A small image classifier, trained from scratch: 197500 training examples.
Rows from block 3 of a small image classifier, named by matrix and row number. Rows with one number belong to one channel. Each number is 50 + 12 x the weight over its row's rms, rounded and kept within 0 to 99. All counts start at 0. After the name is the row's rms in percent of the matrix's.
After each channel's rows are labels from the 100 images, of 14848, where the channel reaches its highest value: "top examples" is what is common among them. Only what is clearly more common there than usual is listed. The data: small renderings of single solids in any pose. In brackets: how many of the 100.
# convs0: first 3x3 conv (model.blocks.3.convs.0.weight, 80x80x3x3, each kernel summed), inputs 0-79
# convs1: second 3x3 conv (model.blocks.3.convs.1.weight, 80x80x3x3, transposed, each kernel summed), outputs 0-79

convs0.23 107:35 41 38 59 47 80 48 41 38 37 49 69 44 41 56 56 57 46 56 48 65 40 40 34 25 38 41 56 58 52 44 28 33 50 41 69 34 47 66 41 51 45 27 56 41 71 68 61 69 62 43 51 45 31 35 56 78 50 34 45 55 55 52 51 72 49 56 40 71 44 59 48 49 46 40 64 39 59 55 47
convs1.23 084:67 40 59 45 34 52 31 49 45 34 38 50 38 37 42 64 56 33 53 43 54 32 63 43 30 43 43 41 41 53 61 47 29 65 37 69 40 75 61 55 43 39 63 62 54 58 47 87 53 58 35 62 52 45 41 62 45 57 37 49 49 49 42 60 59 38 26 45 51 30 59 49 55 56 37 33 70 64 61 48
top examples: checkered (45)

convs0.22 110:44 92 52 59 56 58 42 69 52 51 49 17 59 80 49 39 45 50 48 43 67 69 39 47 56 54 61 43 37 44 49 58 52 56 44 51 34 43 51 54 39 19 52 51 63 51 62 59 41 53 32 43 51 50 33 46 66 28 40 48 51 60 37 60 35 36 50 54 54 45 27 50 41 49 53 60 52 52 42 34
convs1.22 088:53 48 28 56 66 34 46 44 54 60 46 50 54 38 66 45 61 54 55 24 58 56 50 37 45 74 55 56 45 52 48 39 60 41 59 49 47 39 50 49 39 47 39 49 43 81 81 48 46 63 61 34 51 32 39 30 61 56 43 42 56 72 31 38 31 50 53 48 29 65 37 36 37 21 44 45 50 41 49 49
top examples: dotted (53)

convs0.74 104:59 51 46 38 46 73 51 44 40 46 34 50 30 40 55 57 21 55 69 41 42 61 51 52 68 64 29 28 54 41 53 50 51 46 27 52 62 52 36 46 39 72 37 44 63 69 62 58 44 37 39 56 46 59 47 24 46 54 47 55 50 36 83 47 47 46 21 55 53 61 51 34 59 53 54 58 39 37 45 54
convs1.74 099:63 59 37 27 46 59 69 60 49 26 39 68 56 65 71 56 29 21 44 40 58 67 40 52 44 68 30 67 49 58 58 46 61 58 51 61 50 37 29 53 30 44 54 63 40 41 46 44 33 61 67 28 46 52 33 59 40 55 54 54 39 41 54 46 52 66 45 31 58 62 48 50 66 59 49 63 44 53 50 52
top examples: striped (30)

convs0.29 109:50 46 40 45 37 56 39 62 67 48 44 45 37 36 75 27 38 46 24 56 63 46 46 54 52 56 34 41 37 36 46 47 46 75 47 54 40 60 43 49 32 51 57 47 65 74 23 73 39 56 50 38 47 59 42 61 60 53 50 47 47 44 73 45 52 47 38 53 37 56 78 45 47 34 53 63 28 45 65 41
convs1.29 079:58 51 33 57 56 59 51 58 85 49 42 40 43 57 51 17 49 53 48 47 17 49 50 56 54 59 52 73 73 54 75 47 53 49 36 71 33 47 53 59 50 43 44 56 39 43 39 67 35 60 48 38 38 54 55 51 59 55 66 60 38 54 30 45 52 55 37 55 41 58 49 45 66 46 58 70 60 57 74 60
top examples: striped (82)

convs0.49 107:39 53 66 56 46 59 53 55 43 56 72 70 44 57 51 58 52 49 46 44 65 58 54 60 31 54 51 26 36 50 44 32 46 43 60 50 51 48 37 37 22 67 75 31 44 59 66 52 42 45 41 50 50 56 65 40 57 26 53 43 40 62 45 41 31 56 60 57 77 70 21 28 58 45 49 47 43 47 57 44
convs1.49 084:46 35 50 65 75 44 34 48 49 59 60 42 66 57 44 35 58 51 30 29 65 44 60 39 43 52 58 41 48 72 41 55 48 52 56 55 48 36 59 41 14 60 55 46 58 58 53 34 33 62 65 35 50 45 36 56 57 69 68 47 46 60 44 51 21 66 34 46 58 47 24 44 44 34 59 39 41 46 59 51
top examples: dotted (96)

convs0.32 114:31 74 72 48 53 48 34 40 40 52 72 44 49 37 30 32 42 58 59 36 21 36 54 64 33 46 55 39 37 58 48 57 42 60 71 27 50 45 59 50 53 44 59 53 76 35 58 66 49 37 49 54 42 47 39 45 41 35 55 47 46 36 52 44 59 64 50 35 38 37 52 48 58 84 57 57 53 48 54 43
convs1.32 079:57 36 34 57 34 55 57 40 44 48 52 33 57 46 57 45 50 49 48 66 49 51 46 55 61 76 58 49 56 46 95 54 50 40 40 63 39 48 68 43 59 61 53 50 30 45 54 60 41 49 50 32 58 73 51 59 58 46 59 37 42 49 52 45 46 51 48 27 19 78 53 34 68 56 50 77 55 43 52 47
top examples: striped (75)

convs0.66 084:33 53 45 52 51 59 34 72 43 51 40 42 38 60 60 47 45 46 20 49 43 34 33 59 46 31 55 54 38 58 24 35 28 66 57 40 63 25 48 45 46 34 39 28 57 29 39 43 62 53 56 54 42 58 57 56 57 45 38 54 65 45 54 48 54 69 47 36 67 40 42 58 41 41 52 69 26 63 61 53
convs1.66 108:53 35 86 49 46 61 59 52 49 45 51 83 53 54 61 50 52 58 48 51 58 48 47 51 62 59 37 38 46 61 46 28 57 49 40 41 34 50 49 35 70 53 46 33 37 23 56 40 61 57 43 51 37 57 60 45 42 48 57 37 32 48 36 41 89 66 45 53 80 53 66 46 49 57 51 63 53 57 49 52
top examples: checkered (88)

convs0.33 064:45 65 36 40 70 61 24 56 50 78 39 64 41 43 38 73 64 33 58 59 49 33 36 54 40 53 48 41 31 39 32 56 45 55 52 63 45 39 50 60 41 41 64 60 34 35 41 36 61 33 35 64 60 50 35 44 41 25 38 48 47 55 59 46 50 58 54 61 74 41 43 30 41 43 40 49 52 37 38 50
convs1.33 113:53 44 78 47 33 58 76 57 57 43 45 86 65 34 49 50 48 48 62 68 38 48 62 39 57 50 39 51 40 52 53 52 59 52 33 46 45 56 50 37 87 57 49 28 35 31 69 63 59 32 55 55 43 39 56 46 47 43 54 41 42 39 53 39 60 62 52 52 65 39 62 39 42 44 44 41 45 53 33 33
top examples: checkered (87)

convs0.18 093:45 48 55 72 34 54 21 47 64 62 60 19 45 32 53 49 49 40 53 76 52 37 48 54 40 58 58 50 36 53 53 56 44 55 40 55 53 53 60 57 34 81 70 52 42 50 68 63 39 44 60 46 57 41 58 28 42 62 37 50 46 43 22 29 51 38 48 49 43 56 28 56 49 61 66 49 38 44 43 44
convs1.18 096:35 45 52 55 63 47 67 42 56 39 57 52 45 56 52 70 35 47 46 45 77 47 52 65 31 46 43 35 38 60 46 57 46 42 56 51 58 62 50 57 31 54 51 67 39 75 54 64 11 55 56 44 64 53 57 42 59 36 41 58 65 60 36 37 44 61 51 41 52 89 39 52 52 47 48 40 74 55 59 46
top examples: dotted (81)

convs0.53 097:37 52 59 60 71 58 61 39 58 63 19 64 54 20 36 41 56 63 37 63 54 33 65 49 34 57 52 42 30 45 46 57 84 51 52 50 53 53 52 53 50 47 30 55 40 66 59 55 56 56 48 48 46 47 54 52 43 43 37 35 48 66 50 42 61 41 56 22 66 43 56 39 41 62 67 33 28 43 53 37
convs1.53 090:54 34 50 45 44 37 42 55 41 50 39 37 42 45 34 45 46 53 47 49 51 56 67 45 42 39 57 46 38 66 53 47 99 35 41 40 50 68 49 62 51 12 47 51 42 61 42 53 39 37 55 42 42 38 44 41 45 29 59 34 49 49 43 46 45 28 43 42 48 49 43 41 62 48 59 34 24 28 47 48
top examples: dotted (58); checkered (27)

convs0.63 103:46 51 45 26 49 48 63 56 41 21 35 64 50 61 39 56 54 45 53 62 44 49 64 38 61 53 58 56 50 52 59 56 42 41 67 43 52 42 17 46 37 49 54 43 69 45 55 59 48 41 51 14 51 62 62 44 88 57 78 44 61 63 60 31 63 46 56 45 50 69 64 54 55 46 53 51 51 42 61 53
convs1.63 085:59 65 49 31 51 52 40 40 36 36 55 40 28 40 35 41 61 47 58 48 53 47 71 51 38 51 56 31 40 34 45 36 60 37 43 38 33 30 24 43 50 61 39 61 44 50 17 44 45 34 62 36 46 38 59 36 65 31 52 46 56 47 54 41 52 41 14 40 40 42 46 47 39 47 31 47 63 45 48 46
top examples: striped (28); checkered (26)

convs0.64 090:61 58 56 58 44 55 34 32 37 54 56 45 47 31 35 53 54 44 42 37 38 42 24 30 17 43 46 52 56 35 62 70 40 46 50 57 29 35 36 62 58 48 47 31 60 65 45 52 55 47 48 54 52 54 66 52 48 34 38 56 57 70 50 34 74 28 34 43 55 36 53 67 68 38 49 44 49 51 46 32
convs1.64 114:57 38 59 62 53 60 53 51 49 52 40 63 36 45 40 47 41 42 55 57 57 23 51 42 35 38 37 54 72 34 64 63 56 58 40 58 45 51 31 46 66 53 37 50 52 57 49 36 63 64 38 71 63 28 50 63 44 39 59 34 35 58 56 40 38 55 39 42 95 49 68 63 68 41 50 44 53 65 55 63
top examples: checkered (43)

convs0.73 067:59 54 58 56 50 54 42 37 55 38 56 41 43 36 36 66 52 60 52 39 47 75 43 59 39 44 40 43 27 39 57 28 28 34 53 63 53 45 60 56 41 33 62 57 40 31 57 58 34 33 34 41 56 65 40 37 58 44 36 61 31 56 53 43 35 31 50 25 43 20 57 65 34 53 47 51 68 45 39 55
convs1.73 106:32 34 34 55 37 43 60 53 58 48 69 40 42 50 41 41 51 42 77 24 59 42 40 65 43 46 50 55 57 31 36 49 65 59 48 61 31 51 47 70 27 63 56 40 66 55 67 49 42 48 83 49 66 61 57 39 68 44 49 60 47 50 41 45 38 43 68 50 54 59 60 45 62 78 38 42 61 47 60 47
top examples: dotted (47); cog (31)

convs0.27 090:48 52 48 56 58 48 38 49 47 51 31 33 49 71 54 95 60 50 52 36 44 62 57 52 52 49 62 58 44 61 70 57 40 50 74 49 50 20 56 58 69 52 48 56 45 36 63 64 70 43 52 53 55 55 26 42 33 46 42 45 50 65 43 45 42 56 61 69 41 48 40 32 45 43 46 36 73 59 59 38
convs1.27 083:59 51 04 45 59 53 49 71 46 52 41 33 45 52 49 48 41 54 46 28 57 71 45 55 40 67 44 59 69 62 63 54 43 52 36 70 28 46 40 66 33 37 57 40 36 20 55 56 51 50 58 55 36 60 43 58 57 56 67 58 30 47 28 41 53 56 46 64 48 63 56 49 44 63 59 46 47 51 51 55
top examples: striped (74)

convs0.6 092:20 71 65 50 72 57 44 55 38 34 54 39 49 39 48 57 61 66 60 54 38 48 53 48 67 55 58 74 50 62 51 37 58 55 39 51 61 82 23 36 49 46 62 44 50 32 43 66 66 48 45 54 47 58 30 35 44 35 29 55 52 43 42 41 45 37 33 53 47 53 44 47 60 68 41 58 38 65 53 37
convs1.6 097:69 71 51 51 53 78 62 54 31 47 41 38 49 61 51 62 70 42 43 36 42 50 45 44 42 40 41 51 60 41 90 24 51 54 28 57 49 61 41 55 62 44 50 60 46 46 38 66 39 61 60 57 64 32 49 47 50 38 52 68 44 40 60 42 47 42 39 23 67 61 38 51 55 51 51 60 49 52 30 68
top examples: striped (29)

convs0.78 100:55 64 57 34 53 31 32 50 64 64 67 50 33 58 44 45 68 34 45 69 62 64 43 62 41 49 55 31 35 28 53 66 42 49 42 63 61 60 55 66 66 40 28 69 34 28 54 59 35 45 43 46 29 51 63 70 55 36 42 36 53 53 57 54 37 41 38 43 57 45 59 47 51 39 41 53 48 35 39 68
convs1.78 098:42 58 53 41 41 36 14 46 52 62 52 63 52 52 52 54 43 38 24 61 74 46 46 66 42 40 59 44 57 21 59 62 37 61 54 61 69 47 55 49 77 36 51 56 49 52 49 57 37 42 36 44 46 58 42 55 47 41 53 38 83 68 64 66 63 51 38 60 45 45 54 39 46 33 48 48 74 58 49 46
top examples: checkered (51)

convs0.25 112:41 69 59 54 49 69 37 44 55 57 45 49 52 61 49 57 40 58 58 79 60 44 31 47 77 37 54 41 42 48 66 55 42 49 55 57 62 54 57 79 38 38 62 67 69 51 50 40 42 49 32 46 36 15 39 45 64 55 34 70 40 27 62 50 58 51 41 34 36 50 49 55 44 41 47 33 38 49 58 57
convs1.25 092:36 44 60 43 46 61 30 64 63 36 63 63 39 55 43 30 63 45 52 49 78 42 57 52 56 58 48 53 40 56 28 64 65 38 77 32 78 38 74 55 68 59 61 60 51 52 41 51 43 66 43 53 42 42 54 40 50 66 34 61 52 52 43 38 66 48 40 48 42 57 41 52 45 29 22 52 42 62 48 43
top examples: dotted (29); bumpy ball (28)

convs0.12 095:61 54 56 47 42 33 08 29 37 29 39 47 30 38 57 73 38 37 47 62 50 47 67 46 60 48 45 73 70 62 57 38 59 39 38 50 56 55 57 56 46 38 40 52 45 47 62 58 31 50 38 54 43 40 60 42 81 56 56 54 33 65 60 39 51 39 56 62 60 52 56 38 48 69 57 53 40 48 52 42
convs1.12 093:61 31 48 36 51 28 44 36 40 33 64 32 15 44 66 39 38 43 48 42 62 36 65 54 40 27 46 25 54 54 46 37 60 35 49 44 41 70 48 53 53 60 50 79 40 48 48 29 35 41 45 50 47 53 65 31 48 31 44 48 48 44 36 60 73 46 56 49 44 37 46 39 45 60 46 38 54 52 51 48
top examples: dotted (32); checkered (28); striped (27)